From a checkpoint of a small sound classifier: arch mobilenet_v2, 26041 training examples.
Rows from block 12, named by matrix and row number. Rows with one number belong to one channel. Each number is 128 + 32 x the weight over its row's rms, rounded and kept within 0 to 255. All counts start at 0. Numbers have three digits each. After the name is the row's rms in percent of the matrix's.
# convs0: expand pointwise conv (model.blocks.12.convs.0.weight, 384x64x1x1), inputs 0-63
# convs1: depthwise 5x5 conv, stride 2 (model.blocks.12.convs.1.weight, 384x1x5x5, trained with AdamW), a 5x5 kernel
# convs2: project pointwise conv (model.blocks.12.convs.2.weight, 120x384x1x1, transposed), outputs 0-119
convs0.106 138:146137143141125135087083095131109072127111112109194137172140116192093143183171124184148106117125088145203139139132090178147168148165194103156119137150191144116104148121124191130164113154153142
convs1.106 094:115101110125101138140140165122180169171190162184170144182164112149151130121
convs2.106 103:121142131149126137082114038143094107165119130076111145095156151091136122213061095160112179122211095117122068128117134198133102123126140115147143152137074177138128108099089193162098127153149132088132152076123152154141114144121135131142121125169145112061150085122123097139052101114154154120168091136144079065105111156127060142135131103123142126160064145145107163
convs0.107 094:149121097181147107089102143156143150121138139108163019086124153145129057143131114150163140057159100124121155129149121118140116156130153087163156099137100172151095144137155149136192079098068165
convs1.107 092:101114075082097095118099099110124101088091085121103109101123112061089086141
convs2.107 103:075157165145129132154107118123129113110098147091132209083164145142159112130140202183092150151157115106142125128091136135121167136123141119170113118096157080122120113142083084088116108134094132100070173136155126100166147157138063159110125188161155152106110101085153158138110133118143150068142123146122094159137144187160103169063107176104192131156199149208056143
convs0.108 100:125084128129091109157148141087110182142119156145096181118153116108131133157216118158178162113109081093091140093113112125126093155108111193087188105111108092115194126164110050147126157103128126
convs1.108 099:125135130128148115152181160130115170164102137099165138088142068071067114086
convs2.108 107:177060105122120127086120116145117202121132162147173137161195080123116158139136146144126127106134125088096070119164123109135126137129137082108143131130129111167117136179110165076217123146125142050150110125119136178166071126132116156098149117107139129062145160082117148152099143139110107180087103189126107148089097117122091120077135062156096092036122127091131185
convs0.109 116:116083116150126053136143144129113098083148137174186095166123059146105154137166066135173116151147181155098147157142114120173163082159116217133148112122156140137175103109176093118128143158134145
convs1.109 111:134125138143143099108122108112061059098084079109117120089062140137162150116
convs2.109 100:103112112107084102128122153108113119088064134090128105198165160155094192103114077122141070071172108134133162081092161142154114124051121174134155087153105108195144104130121116154146142133072099111120100119135109122160121152130134097141190076155157143136091145107139118183198114108130109100090134143196107153200114105146132145073075080084095124096111137112167101
convs0.110 078:157122059087134144112123097120135149107122052090131129119120129083129159075148180103132157090168135202059185155156142162129158122100099134056110116073109127105120129085145104089141146098121151
convs1.110 104:125131140118120120100115107064068096109115087071074101088073101112129111125
convs2.110 082:210102165108141140137132130085152147132197121092165143073100144132177178122072140070150088165171111131102119101131148152133047107151145126151146115139127179149102113150180167097153161186133163111101108141090132123141133141228159149123161111201116156090114145124138106157113152137098120133119122078058104179174124195168171105122122122113089157113127150139093119
convs0.111 104:189131127118134131159099161166140126120149134170115178107069074128121133203116116124066137140131081112110187148108119094126061090127094177165110160190135095105147136146184128140089165107151094
convs1.111 087:093116089118114097094100075087146144147148133148169162197166163151152153163
convs2.111 111:162149101097093104116118151136131212103163114068095124165068151082180099118080118128077105123112149206121062120129093117179081135143102143164127177161149116138153156144100154074144108159112108159096145155157132119130144133172101161126138130193113170124099118141177091140154161121186116194185085129076157153077139153123154121115128122123170089075146111097185143
convs0.112 085:110154135148122149081080133152069078110102102080151133099108112091123199141181170155110133139069102139151107151100158151114153087113114182107154127091100129088150122139110092206100183101113083
convs1.112 099:119122084083126141111084080125155109087073123147136103075096148107075079116
convs2.112 109:147135120149125101171162158182095119176165168080113104115118132154086123081161215097127157157130114145160145103126125125100076102176088206079132114127149144147099044157171127107087087192116166147181140150143111146171112077131109105127148055114106160169192101116132140120095071156142160106146178120164125116137164086115157109121098093158143151150122099093165145
convs0.113 090:185163129140130178162125100067100127166136141092158152147135138135163138110073181145179111163144123157127148135112111087084127099165090119088188193086131165129082180164140102133128170122183096
convs1.113 097:080150129136129125150154162155090075128179202091122090117158100108081124119
convs2.113 092:159150135171179171157169145187130128093070103077103135154148107124155112118161080118170109159158093143158086127127169133124196115129130122111135109158156158110148159116125143162048164099133154183158133111143109114110144085130169104152074127187166087134159137151101125080138110165197083206155100117148122140193136118077180099170109100083137153116133109086165180
convs0.114 089:107117119150148146113143157138072108127130074150180134129141137154152109095134102081060148136155146155111057110125172181133151119134085051118165094112118183135071140103209169122153107103133100
convs1.114 099:115112143084105129112115102090088083117119088059093077090070099138137125122
convs2.114 072:159119198068132084103124119090115149155130159182159132166144136126196149196119098115133109114139134188081146081162128101167053123163091152121163122116134120132084114228072101113161144118083118120107147180098128133144131184112128100100080129160152106094119147067122149142138106117119101095069164118105111173141177144088086092162132105123135085152151090166109088
convs0.115 091:118143123097156151081085071119103108192093142143098146130167126140067141168110131122108169113076069140105093149097148152171099122140116121063154137060119101117164135139181129196161138076104108
convs1.115 094:078106094083099111153112114096138135122168175135163156159210157137146161142
convs2.115 101:142146110121103115155103128185098100131095117102147113103154177141122129189063082150188182165110148150073070112057181124131076094136119113152118090100138135130160128107161130160176070080150134113127099122094102153123151144156153154127068155152161133152152171132084162167146135149113055153137045130119124075086157162117118112167091111132086137137144194134098184
convs0.116 102:120117108085136103130113120192098162172109147136155207090154084118100159094152123101086124164184167123088074110168141151117106102135111145111113173127193137158142167125099147083103121188121063
convs1.116 096:083109141181179053094137149145101131164179151089104121115148116113159113153
convs2.116 090:094090130140104147161090116166169093095136103132120075113131170140105108086133080127077077157173143109173160107127161088108129163123153093122077136137145164109141150104147148173109120140100154118157109116161093152202064202069129158176108096168135121188049116179095091141117122090139129083129191134112104090087185141137106130165159109093106104150161092164156167
convs0.117 104:114156128085099145158104173096074103143097093113150122104125117100144193081127146122151120079124186155167119105117135096134198106065107129157071097128107112138184117107201108111084066132116138
convs1.117 117:108116109144136129144106128127088095092115085059097105078067096116158125072
convs2.117 092:157046098116083110072099164208127127163182125078152170123074184122129147171122158156122127130065126164152093166162097138147092137144110122140129101149063075116120110158144156085143114196111143170125153099173077165178095143113144183126141121120105116096082115133124094142204105130104180181121128148136173127109156114092152127097060099125142160121105136148143159
convs0.118 092:130138121190192085102077143179187148135126143084137098166095160055158134132139082152147119138163064110181144126152101140103118111142175161139094090105151143178106161097095117120135082118091153
convs1.118 099:106068079050129106132120130103117131107105112118107097121109063092085098147
convs2.118 100:125101096120144115153133132118119148108143184128091142112084089133114176156118124158147130100121063112135129085081148093142098135129097137132112229098105119087139144114089067162067095128176105136103130145090114135053069104124146139135141084141107175138106071198138151118090064130169174172133125130148123170146076106173084062112132148074118164111094157070152122
convs0.119 093:085131123124159129127081109151063058131173107098148121036112103121130137093120127117076159139131129183096157086116123141146151153110102070124166087134114121179104110120086143179128070074103101
convs1.119 103:116119138089103098097127084108097118105116078057104081079086126117141094094
convs2.119 087:222136146074190085146074148173164132112179167121129167118078167105139129136065111144144096171142106181117098123108142190126106087102115174090106113137123101121123121168121189140121171175127146153134132090175169160182178152113087116143113127116068145121073104114086108162088165079081107081169096116128141143125157098115147165076138108161149112142160130094105096
convs0.120 109:133094084149083162067086124117128066144162137109130176121083153166082150144111163120118119130162132117109116126156152171165079149067063125109136183100180062152110105099133098159099153172139115
convs1.120 097:113113113117088113112109097090106144134137147128149228185141155166139176149
convs2.120 119:110110138135140206113127166108124098124125088115129115104122153127130120158159114123083094140104134088126119162156148132170131083133149085146083127154166115160072050224185125213138092048142140113126118092107055113109148130139133095103119143131114160112163098079113193128129125117111109140120146170123165183160133122185143070056127105155192129144126178134104145
convs0.121 073:176104144148163123085106102138121144135129129137188110114114101069122146065131117160101135105176093122210150129095144108159168103134211176132090172125107141146127119094115130108131069116211139
convs1.121 117:140147139171132116137093151132085067078100134075065067111123123096131139116
convs2.121 095:114110127158129153180160124157135178135079172131101045132138162152091126138129144127164065140081099136104066117195077147100185175112142127121106095123113063128113133177088135146066140106165121151107117048111129140097167092110071136195104092111142095075136097153135123135112143146174144151151122113100158141148107065107107174109107167121141089194129165098115167
convs0.122 105:137188108172093147156103163152075170185177082139145150115163138160136094097085076139110107098120152177101189118143082150129164124085141068100135174093133100108130123088155156085149116167153132
convs1.122 084:115132151181170099116126169161078101163188187094125136159172143150126121117
convs2.122 094:088111110104191132132142124143191121154207090116096136158178108143093133168112071126084124081150110081181084078105169097117164171137095086136175091150098175093125147080154158174108137103135168090173115128121135106119128187108116178141120070127096064151152087179144121147163104157133181127143152101148132087124133126110110064106052114136144112107117126083116159
convs0.123 103:201134120127134109120147178122100152103163133082140116139118192123155152209089209118147146149154060135138178183148163133080095123120136160127202135147145145114134151144137135092135173104150107
convs1.123 113:126161107145151108125041096107128088102091112136095124100092113055110123103
convs2.123 087:133131104158112151141131196171113160081093167124124125136147130187110087103105082150145114173064119136150150086140091149127139125144159081153099136087203129114122087190158140114121102094117120125061148186133183132132119203084159152167146151103140136084186105147181140169100149135169110120095123081056128084108131141158149097136157066140137100171127054111108142
convs0.124 092:097179098121126117096132094074127107167112137123127107136163123136113129093199098055089193125184118157124167111108147161153061170110046127134154093150136185171105121112116145137144155131158100
convs1.124 100:124107092105115101111119088104097082135134066091081130101079121074099094094
convs2.124 081:144124220105121108163117100147104171149127172185166098075096086156135167144121093105119105149122124174129116090112143157179079102142121113131139099132143143142151102177064127123132115214129168070137135169102130174130179122167150107166127106214122129113168167145120171107137140161126090090102115142189051129146191159115094122129084143139105133123184161156162109
convs0.125 084:142137133107151099165197143056126150073136090123179144125122080085128117122167130074120117159024143139101133160104160156131075117105179142138093079142163068119113129096142124133114092153122125
convs1.125 109:123133139145091094113138104067104102129087067071076100078104133110139104105
convs2.125 089:092134151104179112182118121113175124135129151086197141144143122096096170163144110170083136086102162122062140094122183121102128114092107073116087164113117130174169139140169138160134172156118144158145080148175128132169059131076121151095163165103110128144119127068108095213117126095141106124098110143165115141095092147176149087091093161095093063132079194148104117
convs0.126 138:174102092128115174139087098057104105088133128145074107094126187144072111139120126118138071120169184158106148169181133138133121122149037108136174127099174131113099096087171125127103156140114136
convs1.126 095:098088103086079125119117110121134140129150150166181173175174163155152170168
convs2.126 159:121121082143166165169102183139081163137116169079126104146125127165166133122164152100158142142065125136132119121047220138117095077161152102151094138125151113149070155164080113139183127161138151104177123129145106130175134143129063084169114089149104083131129100108108090068066149144151149147147160139122105145130095139108130109184128102088153180155156149209110079
convs0.127 099:118161115209191114077133132113165143128112168120116091149135188077145172146138133148109126120162104093182151075126063171112124087148157177121114137092135121156090177101147190097086111129122130
convs1.127 097:130100071109089155117089104119107140088079087125086112089117100113091062123
convs2.127 101:115078061128100086148115161171132097153185194111074142141154155110154153124130125131084099169139134127126115123058072026119119126078112115142092172120106118096109102096143197136132156135122114149118120104159082079156132130137146104141174174103121172081094127123139089160152057114108110142113141108148172111162121120120050110099167121075082143170187164142138121
convs0.128 100:081148130120233160187107103109134157172154104155091120167159124150100105165177137101058143142115146134110118145134051109127134134151177162122129148119113159151042110138125107125118114142164164
convs1.128 091:106143152153121126151177128113097124170175200095115173190167088132113130127
convs2.128 104:075103170094135092169090128133142130123129227080080171138095191078113129126142154145123086181148191114133117089149121102176154167193131090077146145139189122180146135135129126104084122168128091145152115121123142127139092107173085144111108127146122151141084133143136134147169130123112093122215182143117129158135135103125135046187201108072106106116100125120129141
convs0.129 095:136162182131043149099131093177177122176155181124087141139129118128147084090101063142150096095134167090150056093128116117097121117157145130133130109127118158118136104135112134065157180180173132
convs1.129 092:091084104110097140151138123119195171104150169109119128131122082093066093087
convs2.129 121:179148088088161139107033074143088130122131129160135218180127125100156180191144118156104143139144109120104168163151148160146145105134065132087082205111093147136166105130151132147108094162107103120106142123115095070173116112112136077128146140160113103129080133115119164068100111070122143110187154123141116113072137107218133174162107157134124137102141123167151120
convs0.130 111:118157057140142188175124199128068120121094160129181141133191121154165135157140135092098153158133155109109145177128080101105118131144155055133155147071120127119127170155184124115099111162139172
convs1.130 103:110146121141151120101117101112089103102079065080093085119064128088117091104
convs2.130 100:184103172150113131086081126157200157185107115128141112168087151157153104157108104166147196119120119087078103142100087179077097100095146115097124142097147152146052115106118115125179159150127155069102113177102137126108093181115135100124150151161139121116113145133125152093100151174208098180073105114152120099140094140163104118115155103065148073084151179164117108
convs0.131 116:103185138138161151097130081142070139127125151126177061082095155142087103165181133156128123091150125120046085141155116140092115136106142155181093135114113152147105133100173174146144148178134058
convs1.131 089:136087124165133083115142159108139169187133080165197149093101157097132103141
convs2.131 115:133180101170158120099166097104106154140136096132155186120126100221098157096193125141117137123132167148148127124116163158135132126134168111120090102171082191145102128140121163125131136133201135146123134099181142110081127071121132079126173182121089134115176115139178125138127109073121119158169145157124132051084203134151144099123119147126154198181074160062154117
convs0.132 107:143140106157157105147131148139114134111134075127150118108106161136154189156123087168064144117179096098078105085115107214121130107136064103187114134113093117133147121146200176137059107094138128
convs1.132 087:128115077123087108093099108113118093116109063134102094122057107123108106068
convs2.132 085:116074122068133138099110161148156150119144157111134111110150113140128120115125114140176134108110130105141151144192110109107082107155236111147093097053133114090111090152156161118129120125164107134117165142123044152084200115117111085162116198121144142159033121139172117148135117120121086115119125149107085117116109188082191088115164071135105097155163090124081098
convs0.133 088:083092166088088135192119118100109157104145178144146117118159170156138156174164150125134100166093122183114166101064084119125071119140230095097148100145117128180115145107113124128124170128122110
convs1.133 100:133147168180141140189195199139155156174148128129134177110120122126128130109
convs2.133 103:087185193112173072086115119120087127155112197126148148101165163083142143196149132088074128141151219114114087107138116108179144088142124105062167122158185148134158145130088116092194089126116083103136134117017145131178132131148184121154159124122162111161121154137092142142122098106098107171151094109118127137150107126147154095122144138108102139149131121089088157
convs0.134 088:120147110065088154127146116111129134121110171134156173138109113135039073150194117193155190087122157091177099121149129129097123087122126122165187102119153096168101133115155127130138056116128159
convs1.134 118:117117125129098118107135156048117126166142035123138125151060114132133123103
convs2.134 079:083075170110171158166188115189119097102141116142126107131131145119166138133100120182106125181124059149203114129163201161111136075181139101145151103121105112144153105122085158106102188177149117116141125132101173169113059121102142105101132153124135125144137204124147076114084111084124068103114159088137142124083170081137139095117140108184151117088193136122168119